{"translate": 0.06, "targets": ["ink"], "num_classes": 12, "norm": "groupnorm", "depths": [2, 4, 4], "widths": [80, 128, 240], "label_smoothing": 0.05, "init": "trunc_normal_002", "lr": 0.0038, "beta2": 0.999, "lr_schedule": "cosine", "warmup_steps": 990}
Rows from block 2 of a small image classifier, named by matrix and row number. Rows with one number belong to one channel. Each number is 500 + 50 x the weight over its row's rms, rounded and kept within 0 to 999. All counts start at 0. Numbers have three digits each.
Before each channel's rows are labels from the 100 images, of 14848, where the channel reaches its highest value: "responds to" is what is common among them. Only what is clearly more common there than usual is listed. The data: numbers of one to four digits printed on busy colour backdrops. In brackets: how many of the 100.
# convs0: first 3x3 conv, stride 2 (model.blocks.2.convs.0.weight, 128x80x3x3, standardized in use, each kernel summed), inputs 0-79
# convs1: second 3x3 conv (model.blocks.2.convs.1.weight, 128x128x3x3, standardized in use, transposed, each kernel summed), outputs 0-63

responds to: red ink (47)
convs0.15:472508567598524545563531493618422462541487544540574557399472493494487549498495474422441580503543442556474526521402539524496511485418556449453471540524409466403459519475429429492492575533463574526501425554511588453503459467510487450475505466
convs1.15:458494537602463503560505478517488502490499616509517595583503547465503391552535469452529500583558589643528460491521469533491591537491555522453521509432471428512424529532472531491585471508608501

responds to: orange ink (51); yellow ink (35)
convs0.67:486464507442443518496488443579556498542535477512533453499480485393544520547599482439510412427523521658507502448555558555496563451502550525453473515528467498465434578417503583554544603535525522526444487491415486542416482549490438507433501472
convs1.67:482402495490575535504520489448435423516435494460474488532496461425498532488449490588474434523558529481553569519519479551477491501483489424478503533584487466508572556563568530482454519659635479

responds to: white ink (54)
convs0.5:508504563518482527527568457485501619480526514485526516521465480503471467534508573411514436551484436513457488492371501458568484490509530489510529525526455530550487421511491477560417544621383531508425474474505556545515407505516442399504353522
convs1.5:499408487477501514490553572541496418597480581487484479523488521443495519485580496510553463592519541589486539567577492510521551515462442480479491523451413426494586454509532493453466458489599531

responds to: brown ink (35)
convs0.79:510399465509539590505417426531487473538434527504568538543394537495503488514589470446576464418537472571576483586491494508599486443429547439535530489478458535505366528552553478482517561530554493516529416495481493496521425477449401506499487499
convs1.79:517447570407460422444515490556558492478495491584533519494509510520432508459560503468549521548516405474525459512479496492531496536426479446467381522497481434474506406568569557476591510596567527

responds to: length: one (60); brown ink (30)
convs0.108:530512496500480462449529484430495572446491518439511551391527513499512556487480490503368509586535504525447517525474503491493505494411407504521533531463540520495509561484488531528515442447619455301394458535440476465482546555501545493557566493
convs1.108:499559483524496509442480597428455501365513531502445461488497441430451490545480531472481467474529497512497539532495551480475477532488496543516544588438487484516486550490565380447475487456466458

responds to: pink ink (40)
convs0.49:497544489441516487493500502539504417528511553371521499507470544507482560437587523528476471525528453501418474504507503530468595423523495448518495514478502487491437583488477457544550453445501495565551547505521501507487582510453240508469489488
convs1.49:494545483553493395511465472498447440517463414521572561471513560502485481549423555497496552468537406503493476453481408488507422505443490503456540485522628552509464469484510502479557594406443524

responds to: pink ink (80); last digit: 6 (26)
convs0.83:531495406486520420522413487587481533518492480493436522532520497488540457462557540412478421545508510542408506522394586507498527349475560490550502479455499568518489544537472518525563449488500519593454528503544430476518523548500545371450401495
convs1.83:529490522393579575489493450505594499551607429507499534563523464492455475475503518436541528400514377435513535475484556523473502506403482500450527546420498483469499472468492539537465558501537568

responds to: length: one (55)
convs0.77:526542466543497522494549471526521329534490505496483436525460506536406449422539586480495517344420444500452489565561464510576535443443560516484477488530479538546483451468474426415542528559456480523557469512492477546485552475583463586538459501
convs1.77:470512503447466599504497485490517447470508483521561486500423534534477459462517475440506581650508503506557586383587524556497594448544492478556410458512505500521414560459497479555551380503511530

responds to: white ink (78)
convs0.81:494520429564455474485440505497439462412515570484538488479433485469504476553445423442460483549588555419510493534567557512472505506472485481468529461538538359473519544454537593481459399403495399547634541506510442479487506510455536479538565476
convs1.81:552530540535532439589441463555531585421600506503439478587498455573536561473485518528366474524516530449470509492553497507503528545446499540420510482478506590515510563579405486489500526437476472

responds to: length: one (55); white ink (46); pink ink (36)
convs0.106:557437543484470508474476420506438584551423580416576468439500541525563480472464527504484573604484417475419472418411520480534458477476433524497430539454514543450474526453481454539451498500589530411374486511482538513492544567497455481537560537
convs1.106:529548460438461542451509510559510520511450419520504551496388442468580483527444588543528553503506482531453499509451585488476493460471482535487495560520483538491550559454585481542450447471430439

responds to: black ink (64); length: one (52); white ink (27)
convs0.73:553557417467517436526454407524447365545475468412626480573447546462490493498461504515540504376495522499553475477462453495425460511514522543468485450482506595544465433410529509416429498533482493511630451516509555493498501471528452462510484492
convs1.73:482483501502514537562472468451511481500488435489483416475474454577503515518498458501421507501505442410504452507494372541495413485498541461541456433493495533574527498470505531535438418439449515

responds to: length: one (73); white ink (32); black ink (29)
convs0.95:506550464476512476513523471448525472469492462492510444560443454505512530499457456508577523376364531474502492501504497528444558534579564450498511490507472451473459452520492496479471491483301448649590479467522468500505465444480534547495402450
convs1.95:475464440506478498522504487461517604589455509521570511433427549572563518501480432495509583484538485459505494408528533496457628492548525508478471476583442517522485515535605562517496381491427457

responds to: red ink (29)
convs0.30:478516511393493472547499502440443555531510470519412565495507354523459458590461533438547556534453463471479552522417398437523454505550490510538485539453457451496436407474465559468413486506413540543477448448520510483515487532478378516530419511
convs1.30:455439404530468485489499546556503523526598464519520472474416579585500483462388540536553533533546491501528465542533506587544457482537538513604515512513478464512499493445521473521558418512473483

responds to: length: one (51); yellow ink (25)
convs0.50:490542468513442475499535541497539320543514546518501475478481373536440543512515417536547536338448441475463512500582517481521556518451510462434511475540488488511520390554453547483468498503397508508586465483515455459479518423483534539558473505
convs1.50:521477440505529444445575544561477516500494463478575512483393502568483547528452481532487567545519511399460591453580522491501539473612490484439472535338487560475490527481535467408536495505555494

responds to: pink ink (27); white ink (25)
convs0.98:502473492490532469471604450541469564441528382510365487399442452462483475553481504514476445459459463421540498510507499525453470475560514508527493477516414333505467508475475483544511529396472434467498510592542422507453521536491464451473406512
convs1.98:467459473426506455451501486498479448536444531454497506397423456564445505446577452485571418476486542616455500449545486378485633465506499477583512504507416454461484506533458471512544445489465477

responds to: pink ink (63); orange ink (29)
convs0.48:467468542492415439425515450509460473440505538572560484515458451470481558573476448481449548605470443619500511510483415529532484407478530531477438458614516465511510473374574575593411521455461500476457517504486501504535514547410451502502469483
convs1.48:454466529517511471627444479460434507483446525400406581566577525481486512481465526649540500492516485488495581484451441462460441519614474547464495465485509529422428544328550463423559481465537522

responds to: brown ink (64)
convs0.38:541536513533502500427473538546491471455441494558489424469430493477477527420598521447489537511529565567482347533517500588472508531511492537480550490537468435534487550579464534455588421565529477501426513553458444388473524454516523460364545480
convs1.38:612329542626721452543447469471438539474493431554520521541567508463510439516518536473495562447496474504515531469497380512461499517541509456550466484517505429470444494351484549463541511585541459

responds to: white ink (74)
convs0.19:487507459465515548514464536436546510465515497528314486429468402429404511562431503469483521497510431470500511521503491469456433457472485482501509489529497547521510526418450517536447500484426534451578533552480501566647508489529490362540444457
convs1.19:509450496534465497478541519428363473559479526540536510457491467465567528563539512381474438533537359469442514472459453443483486534451519548488478479381521462491509441546522547437488453432521545

responds to: brown ink (71); black ink (29)
convs0.13:486427544513521492521508456540517533479432570556485443551393511446555565557525512478467446527486499533527531463534522543539465494493493535447526527512494584306328545493480481490471535492503524524569495461417474506468453499528513495463557372
convs1.13:553462443515538534531461483419524548483502476571493449562483526523497538509500529538485481536575435443564525567474526550542529507522536479509314466490477464567470530486490552476481586492522569

responds to: red ink (29)
convs0.2:544479539474549553538603519514491494450524560553539501437481491489508476585370513482467492504580524524509474560493602493402509416469443470441423517513402536500538500435397408557440584568538496454520527466473499459483508423483522503583471435
convs1.2:506484530554489462468533515500406565473319567510566449446556511453488531548509436442560496537447512520502437571545492472565538440569485567466578532516419535509578431555487432458374500597556486

responds to: pink ink (91)
convs0.7:467497562504571565470532569563454399418472555488528432516551572517537487383518512409507516550406544482485417547460513434539517491535494457482509347510505536527513488550423476520541554552458569527498504492365427550515514501520483467514478515
convs1.7:534495508502521548499437409359566510511541446534449609468445433503451370525473452512473368512510449473396583443475494468523421487535554444469474560537498572501528571558408573487473581450497458

responds to: brown ink (72)
convs0.125:529310524539508526513539492539496560515341555551547513493357520495507506558508535499437478500528505522520512507510546512487478522396498463510511519483497487523360492508470436423513530500509526511534403547543495507523481419482524468537514391
convs1.125:548479515466508470464615570448511470484476534663602489475453434539462519538472481492495580495308513532548480549491542443431528594539553534549490476568521483460537491487518473500523533452509499

responds to: black ink (51)
convs0.104:463519558485486579461506524567487316523468516445464476403482424501473475471520477473409578405535478446540469468598422467592505440412443500510511445507467462466479495471465524545524527458583511465585441515501463509511507484535458594461513477
convs1.104:467451421539544546514425524463525426331440576542464412472536531503497442557644529456532497554479507524474561464460462552448478485598498534522470433415544468514452471462483462522523424477534452

responds to: orange ink (67)
convs0.99:556495528517463513510497328486401414494449478555568514516532557457540441442522372462525538424524553523418479509547511392427502441517515477471484444460477554542480495425483510533529592568550523463539502568486606516488533485471534528464522490
convs1.99:453437583446477459427491534509526486490393482503557509462472466580427462548641425516522413480483448541545377502455452546499525474472561518511530587525440534467428517440527424478489532640551579

responds to: black ink (59)
convs0.123:555572531473423421382423483502513423588452474533473380528552503521523416495476553489468470485514534512531370532501584517494496506517506496484428472485444459516527585406557530468519502475481460549499514536617571509479526552571437532570457511
convs1.123:356533447422504513521456433515470480428464621466487505452516517465490478459504494487469489546388618509458393487467483524431495479488446508543552437554505542590502531515448488495490549452481434

responds to: black ink (35)
convs0.102:519464575553529530489505471561477632515541434577367541469486548488536473439472528470562469502490517495587508514364513469521460519548502520494529519509424530509497596547441464473489463478422474442415469478453441544503500515490443360467423485
convs1.102:467488494439474523507523539488528504498490536499473508436414426586401522573466474501550502423502547676517525511510497444506530502518512508638485493486433493474513480489532476538575498482513538

responds to: length: one (71); pink ink (29); black ink (28); ink: white (27)
convs0.24:457535489409426539471514543471512511514516464431465545339512354538498492540438381477430536504558475455473501409602458441457445515477495447507502557451435471570468542448486498461467499506607540456532473476501459531454467505502457517475561495
convs1.24:477565428490518474482523462484445558390513477491488519409409476590579541481447437490472410497531475515538526457540573496508509606483484480607567524526421477559414538500453400497482493478383543

responds to: orange ink (39); brown ink (38)
convs0.26:479511532507546492500511519491411503416484510509448432566487519461498518485462499462454575505543507513474548530485542560494541471479494525462472501454497544197533481499465524493473555508513527440526536413447424542441520512563494493528533505
convs1.26:509437494558557530471466434466526527578500529483349389441494520537505472521555517523536557477332466453556437470494532463432414469537437479583382471490471473470451475588472472442454546421504557

responds to: red ink (34)
convs0.93:552543501465577515549512508478498298473512476485498540495501531496462495388517380420463499416477515479471545558474563605447489452459513495557519425450515451499492527446426475515453528511469495549592504490514430461506456531500408519564443524
convs1.93:455505536523506492474476392465510578470546569517481487514528557560486442500541512481474520564523430388570486498579520446536532519492541476386515450468523522468461511569530505493388519526508422

responds to: black ink (92)
convs0.61:475509499550478455481465490575536525494453574534540461509544541501557437528608504468494446538457520611502362551514545504444457505526491576424430499500478562486477565449486505555515583523529531529500423495423527389462504530385492575495505392
convs1.61:444538440393468484468516466483522481474484468406565519530554507471548533361490518408461534537400442379553441498491494570495484460556508553526537467503467505672529441448468514457485606646558548

responds to: brown ink (27); white ink (25)
convs0.56:377455498486461549382557485533554526505483634500597505449445520472463480511577518532451439508460494507481433522486584498483510529556476494370380507563490499445440481506476526538468582590525498467500428541470549577538520447465530480492471477
convs1.56:518483478659530489553499550440420540490493464476530544451498530443578486577459508459449460565532552573569489475531386389460481529548526463467628495437469518543563565428484438523507479454551512

responds to: brown ink (38); black ink (33)
convs0.85:480488412530471469457442461512439370522511494545562425466511468454483418566512437493536447434508553456408414495532522401481523443486521476492505458501525567511509448497543597477564489641464549512577506486517572535512538513529405433526546454
convs1.85:601603479562477525506442512416520485449520513502578458547568507462505495452503590510464472524482466331456476559440497528465443482533485502453635430498508473450487494381513443501490443572470459

responds to: green ink (44)
convs0.28:536537547477575473469445539472503442486463418517400458423409436467520564576455428469468480529537558559456486571534430518458492427452601460594498525526428469476613520519546492458418444442513532526524567479535476536439478569484511450470551462
convs1.28:522481510475485484546446520437529503550579511440432424539606498459485498472545477534470465474480457524494448448419430579452619436499508450452446473583541448486397444516434515461368582533456505